{"model": "audio captioner", "dataset": "notes from a synthesiser with random patches", "train_examples": 78125, "gain_aug_db": 6, "n_mels": 64, "hop_length": 160, "input": "log_mel", "spec_augment": false, "win_length": 512, "tokenizer": "word", "vocab_size": 43, "encoder_arch": "mlp_mixer", "encoder_norm": "layernorm", "encoder_norm_position": "sandwich", "encoder_activation": "star_relu", "encoder_parallel_block": false, "encoder_inner_norm": false, "encoder_moe": "top_k", "encoder_num_experts": 8, "encoder_moe_every": 1, "encoder_expert_mlp_ratio": 0.25, "encoder_experts_per_token": 2, "encoder_shared_expert": false, "encoder_patch_size": [8, 16], "encoder_layers": 14, "encoder_width": 128, "fusion": "prefix", "label_smoothing": 0.1, "decoder_width": 384, "decoder_layers": 6, "decoder_norm": "layernorm", "decoder_norm_position": "pre", "decoder_activation": "quick_gelu", "decoder_mlp_ratio": 3, "decoder_head_dim": 32, "decoder_fused_qkv": true, "decoder_bias": "all", "decoder_qk_norm": false, "decoder_parallel_block": true, "decoder_dropout": 0.05, "decoder_inner_norm": false, "decoder_positions": "rope", "decoder_prefix_bidirectional": true, "decoder_connector": "mlp", "decoder_tie_embeddings": false, "residual_init": "zero_last", "optimizer": "ademamix", "lr": 0.00075, "beta1": 0.9, "beta2": 0.999, "eps": 1e-06, "beta3": 0.999, "alpha": 2, "grad_clip": 1.0, "ema_decay": 0.99, "steps": 19500, "batch_size": 64, "epochs": 16.0, "lr_schedule": "cosine", "final_lr_fraction": 0, "warmup_steps": 580, "weight_decay": 0.2}
Rows from block 2 of the audio encoder of a small audio captioner, named by matrix and row number. Rows with one number within an expert belong to one neuron, the router's apart. Each number is 500 + 25 x the weight over its row's rms, rounded and kept within 0 to 999. All counts start at 0. Numbers have three digits each.
After each expert's rows are labels from the 100 clips, of 14976, where the router gives the expert most weight on average: "responds to" is what is common among them. Only what is clearly more common there than usual is listed. The data: notes from a synthesiser with random patches. In brackets: how many of the 100.
# router: router (encoder.blocks.2.mlp.router.weight, 8x128), inputs 0-127
# up: expert up (encoder.blocks.2.mlp.up, 8x32x128), inputs 0-127
# down: expert down (encoder.blocks.2.mlp.down, 8x128x32, transposed), outputs 0-127

# expert 4
router.4:470485548521521482540480509518536475446506492490497466506483492536496565505470507535510472479489529492497466499504469539491471497484520506492524478494483450526501475507483536545491506433474465518497484473493496532478525479528525542513475490525525496499495548517496446448507509525528466512502472475493529516476486465510532559498506488500509470484517497498483509500478512546483470512507
up.5:475508494515529505469510488475559531500476505457497489519516501511476466518495511508477523511502530534511500454536461490458515507484483475479509542492526492457509530470463512480512481485524549483521559485472498500517449514445490523531540516519454512521470504499497494518489495522498527514491506545466501493514452472470498486453508498480444489472496476517540505540533517510475486509476
down.5:548465472478472502495523478516486496520460505487530455507497490534488467552532523502540513467516471502487501520531510469479502462470472520552479526477501511498515529478506505496493475474539509529513522486468492511503460494469446468447524489509481531482510522458531515500484546473485464530505520521464473505498526501513504497541503484521514510480465508496517511480559486541472502553503
up.6:528482471479514506484519523517551519523479469477517509506487511535488499476516516478474521515546497518497494495487523519481478492482520457493507511540446477490483537517469404509449492479473519465523529488492484480490488502506501504509477474463456525499510512558527505499508499516482506430528503478493544486533497504469482554461473495534506526512473509474501501526482501492472526514519
down.6:465514469515428531499470488476509495489508498517473484521566512521491506526511510473478477491504446547479467504469476504522526482501501488518469529506509470473475494511491491523509466487516496526461556468503537481530509509524496505541522515501477523451487502474515498541475520554511467493473485485516484449496502447469479538491501488508495503505492492527483515489505504517464514436540
responds to: drive (81); bass register (48)

# expert 7
router.7:478524442443498493519490492519487539521532521511496499500519512510506486499494513436500532497523481535492494529497508484486541483482532454491479518494511461490504519483484451530521483541522524467510489495450543469502514521500560497509479491517465469488479476502495541519506453503519497512514499491507527517508448467483503453507491505509482540514485519483495489548457493454534517512554
up.5:485516520470485474540497475504491555495497493518506545495451457516524472490465464504474470507505508482496541502518482525482530556504518481497521517494499482500515515529518509520540541495498483481519501507508501490535514501499550523491503474515484477535449510489509501485477493526478476506411495473508519504441498492495496486528458483493449494519516513471559475527515481481531461544491
down.5:559465515506510475488513508513517480491536495490487524522453473520506502480553433491476487473477491517500464494537481524490484505456533497537448512541467506529481508527514504474493530491540482501503532536508491480521539454517501495480507474496505504512517489502515510467485514500464454428499461492505431516516544496491499506512525494505504488496510487527457534510503490532488464516485
up.6:509536506501487523474545528491494516515470542482535477477484506538491553478513508467417493488499487483523532526468500546497464534504491508521477461498489516469496549509486509500504514508520488494521523457468512503509444498453483533517519463513508500537479498463491536498490521495501472502488545506541500472537474547486508480469507497495491494496494469546508510504497438470465509512499
down.6:501477455522445482510507496520489491486457493495524543511503484482497527515530514537538465541533532524501546513527499485534506541483470489500469552505540523517504558465483487464523488469499532512494488466483504468520490532471529498468536481537482508451510475500496483493537533485561514483503518511515519513533525477452496500506482516500482530479497515533511504500467482464513514488468
responds to: noise (74); echo (62)

# expert 3
router.3:533503520536513517466506455486517463516468513475501517495480502468502499495488511539523462502484505490512468485499498530524444513469486506500532537504457519519526532528494518472482538456485471542476535516508489474524494536496484490496550503469503520497527501491496466481528542493502556466511509534504452536523499555494502532459513514486475490482473486485535495453522480476474484541461
up.5:492505519472487511481508472498475539494504499522497506491471461505491454480525456476472525501495474496460493525506517566510494497482481483470504532530503498487512498491523528466503533504539470486471520502499524488528495515484523490508527468539472531567457502534546489514535468499476470582535525514496471491469478487502498524498473466499499510463524518475503525522514524505532473563498
down.5:508470461481521507488483514515505481516540468515455476541484464512491475460533469531477501484489453515494480488484529548515535504505482508486521488501550531524481493542518508458478527488522493509540514509471465502479509456528499511528451490473495492487519516497535496503489513498537480454519457513502492500500497496488518511510522465534558504507532478513453537492437541504466507465502
up.6:501510506536490504510458517524495514528536526500523476494481490534528515470498486517497473485515469462530518427530525488541481523508512502502475492479467534476533548498510481494504517507508485481480469479445503477452529463518491495515483496518480432509488467493552526495508517506468502525476508495566479537508460544503513459533522524485491500510514487535504468468496493518454516500494
down.6:546484536503492467502473514488476468514478523518467502537482511498543512509469487506514510504532535468525527480467466498498473500507522457490486517488529459481490469525476506491477527532537468464561491522505546518515505515469525547508523469509510474519529502465475489532516513545464471463498469500525451506521495512462495481482524500510501531497513487548461512515475506477456535526473
responds to: pad (71)

# expert 6
router.6:473485494504481528478509488476494510476482517499529535482512473537537526512481496498512487526522528463502517528547525448506494481507496538499517453512488538540476486473543467490501491536508516512500473536532501517453514448503490461478509517540533466432463508500497495488461492447510510448465493485478501517496520486509469480508522512523483504500483518528491475508487481545539526452489
up.5:467484489517475496554493532478540508527485513458504522502498490482505507533493510493521494517474474518487512495502527518482487479486538496492529452507518509504499527492474460535475468521492469522505526527443442477480509454504474490513440505476488502497502471486572512495504489496506502475496473499486481508449502521493471472532505452514496523529536540490477496513490552560493545477472
down.5:514456447484507512490483533493578507471533493502492534502497502505490485488483514530528491510447467505481497495490496539485508515501480519469451465485527531493489532504492516464483481505521493510512473504558533481506466472507532489531525509468513466500492461528469528523464537494520482441470467503502530493481526463477462504472528531538490504523481515524487549504515487471494475474517
up.6:500494522522487511454497497498508539475487499491507494573506508492489484489506494490520506448525455484507501498492487489519484479532478468467493502473518432461501509503497480551482475478479502449485507536490493501517526504503502509536478484521468514455516489532498534490518455501505471480506550531443512537521484488493499470499439484499493530456467499479506485542455501529466527520538
down.6:499510497505534514473490504503503541495486490487459542507517504492491523491472517468464490512506498500510477503463497498535539518507469476454514480489532521456478513537515541536523461492510490461495516500514498563517512419514536505536513507448513496493504474484474499502463533526525486469472493514474545458485526469463467513505475527487523526509484466482510495526478501526462528451514
responds to: pad (55); echo (48); pitch class: A# (46); square (31)

# expert 2
router.2:480513540514514496503495531510472492523505520485531466508457519489488489480557518500468513449487497515514506447483469531475486513492484480507473520517554497484484496519491477516455491496507518461504492543515452472488487534466451524527493500456505515523491487517532567519470488519499516532528535514531464478491498535498449477533454486467506522522508497516485496489467508495454544509494
up.5:446521489492521471516521528505497474487514518487491489503479544553509487467489519489518510454488531449477540458468530522473498462517504471499522474530524503470517464513516464485519477510470510471492485506491527471504522479494513492519479513499478505506490496490514474487540522525489509487525480544512510483510519507455512511513562525479568483499506507518497488510431514538523493444552
down.5:474492450496481515525488525519480498447502465500541493490460507474520483455526497523469550534466483453482519513524474474487507537434522465498498519497506535531478561499468485491547489488489500485498497506480515512495474483508494447504510466533477539467527508501483499483449522466497491495492458510497499506501516482479546501500496542530510475503530515469497461524493530491482494520541
up.6:483469520508497486504479523502530497507458471494475564490514507476517508483529487488476503535506519517514509519541512460506494495484542465458505468512554504565446519510494461474483468517533537467492526541490467480455547497487483462510493500468490482465515472509528536483488483468539486503494477487475468505485509515502464466516460535538505518522528532478479503516519511512477525495492
down.6:461511514505524547473541541505545515440455525532503453477524488475510507524492506491530527492559498497553488479497506523484497486499524476501478504523531495490488469467504510489487516476517485514486453483519492496485493524494515524547493483523502502541514503488495498479499522502435500495438539466503538493490460509509510499455480463536453508506492498536514523536520512470497474468470
responds to: pluck (57)

# expert 0
router.0:502521508510494508485532553467518501499468462473479502454479457483512460517529508480461535518513494545474462509517517522474489523491529513514467488518561522498451522471487459476496489504491499483491519488472475545499468473473511483527523479499488550516504467486534526508520544474492483560509479495473521487478523516517468501505481508524496544513474498486495536525542506498520528551469
up.5:509493468502508482490499494539491533463498481489495491540530510504496526477490489471472493500525486494516546516480490519518511458542481479499520482525448471476510504506488532524531521473484533515508533482477577477507530463517515522522484513488469469501510532472429455511489538561491510474500512483552533508520506468479548501500488514491490529516518465514519511533461497512524472504534
down.5:537492491506479497532505480530504514529529482454501496518518482519515489465501521487447531523470482531469473521505495529514518528540509458468497470547497450504483538501514502539517489463465523478526515505456501509520482479528515472472516494450490522466503497517492518480444482508478469510499496478477454514521545470463469483494565466502512512522513480482501501531499519495486519561499
up.6:494485530518496499473506508523519497501492552456518504501465444502490498520535532474511493461498525543494471515520474540502436492488460502532459491464474477496491485531500541496477538471501467507515495525518502486509509495477493483469520493501495489571536504506517517529476470485469488518512490521529493467481518509489510514537501512499493521427542482526485538448522482491475528540477
down.6:536481499480467461510493503511490492552504478526511514504525492466485501512505535508507474481466527515451484526493509517498516551525493524501504486490497491498481529554473508488486479482486493476495526497500493479522483477541475478467516445472496497479486520504528538488454511484478436531507494512511464526494551471504445542518505526487515537501479492516493498519558511523467538570531
responds to: echo (53); square (32); pitch class: B (28)

# expert 1
router.1:550508496501486488501476500510443488485512483504491495566527546505476478462488476503472514492463451509544513475488508533518516489525460476452534479514485508463535534495491541495510530490481529502518508473479529485499481521552486528495539548509472518542527530472503498491501532514494540498540500475476490495544493489469523459494488513484537476495517502524511552509528506498529491480532
up.5:491492504516520494508477525483485511524522543501552500477486562544473487477503510530505520492523511518548490472450465461506477468509463495539473523487475494482525491499523486492493520499480478497527488458512453487514490483475498530496517515486513514501568548485501489534450495520534486502513496495520491452529495535480502477484505474473540541482498476530488481516482458510444540459502
down.5:491508507487436495486482455515499465491517525499496457494527518503452481488525497523525480492482544515518508517471507504502513457508509501530442520527472468474508538505516531478471500525482489520498529511513496551514510495538496517494535487518503513482527527468515494520520530462518498466496437538499531532491555500487488479515540504504540550518474503525457546502490483462504542515526
up.6:472479498503509487512450466464505525482433510495525525526507522516496542523510490477456506544513504556520446489522504537446527500495499453499529518455513550488497491467475504499495510451526531507468533501476546495532515473480493485463514483510486528490496513501473499523521501519473489503497513504488506504500494487519523524470503518509424489491472513459551492493511484495457494525481
down.6:527492492498485500453508472507509494539475506503524473538567511513478472522516511519524463482489488508494487505509530490493519533462487469519466536517489543490447565538522543499506518458500507477513523509510505514480488541533511486485486484535484518482507465446491480500538521515529495509517484529500550495545511487495509502533509469446495510517485463501477546483535485532456498532499
responds to: low-pass (77); noise (46)

# expert 5
router.5:515485483491524514505489464518521516525537516555498508541505524465469492491489492501536497523500498466480544497475500468536540492544492510526500526481453482500527473533525528502542487533493504522495505472510496484521508514494498472468460484489486503516510493517463485546489447553471476491443497516557527494509535512503532554486515474487528459500525495501486486463512500485476437479510
up.5:489480524513517504470456511486516510470509487499498508488497508516477515534456504549509473507504533483501481482580495511497509461497465522491525504485492501565484489475499524457510540518504454513507472457494463466499511462469489510467498476491505488480480549569507490504500483456530491490503492480532537516469490460471500537477508510545494510436525503528498514506493529547495492484494
down.5:503495495533483569495472502497504509543475495500502503503502508519495433520511526544519480518499471498456472504511518513503520523483442509468561428498500502556460520442543480508516495475537483487532507472514494509489493503512510513490496506486540501506511510547505483491504526459519504510534498475496524541429472533497487513513462495528474501480531479509512523512523474514501508499499
up.6:537505488506459486508508536481566487493446511496523507451493512480496465509516535510470531463526490505493520467491476505484480550499546555518485516485510517485464499481512453451529453480507551516493484436498478533486489494481526512477502477465510495507494469562478477489490500527536491495558472503504514504483498537528523515453475502499497523510491505506504497502509516512526496522474
down.6:504494482514517495514472496519457520497525527528470545529501515538507466457494502481517509522497491481484575494476520487459480521501456507481494493505504504500495505503485494482525510528479541505525513503489476570576473494457503506491522503498482494484480504524530504480531483522543485508541488463466543446511537509517540519520483552449519498494520476513532492458508486509507500476513
responds to: harmonic FM (31)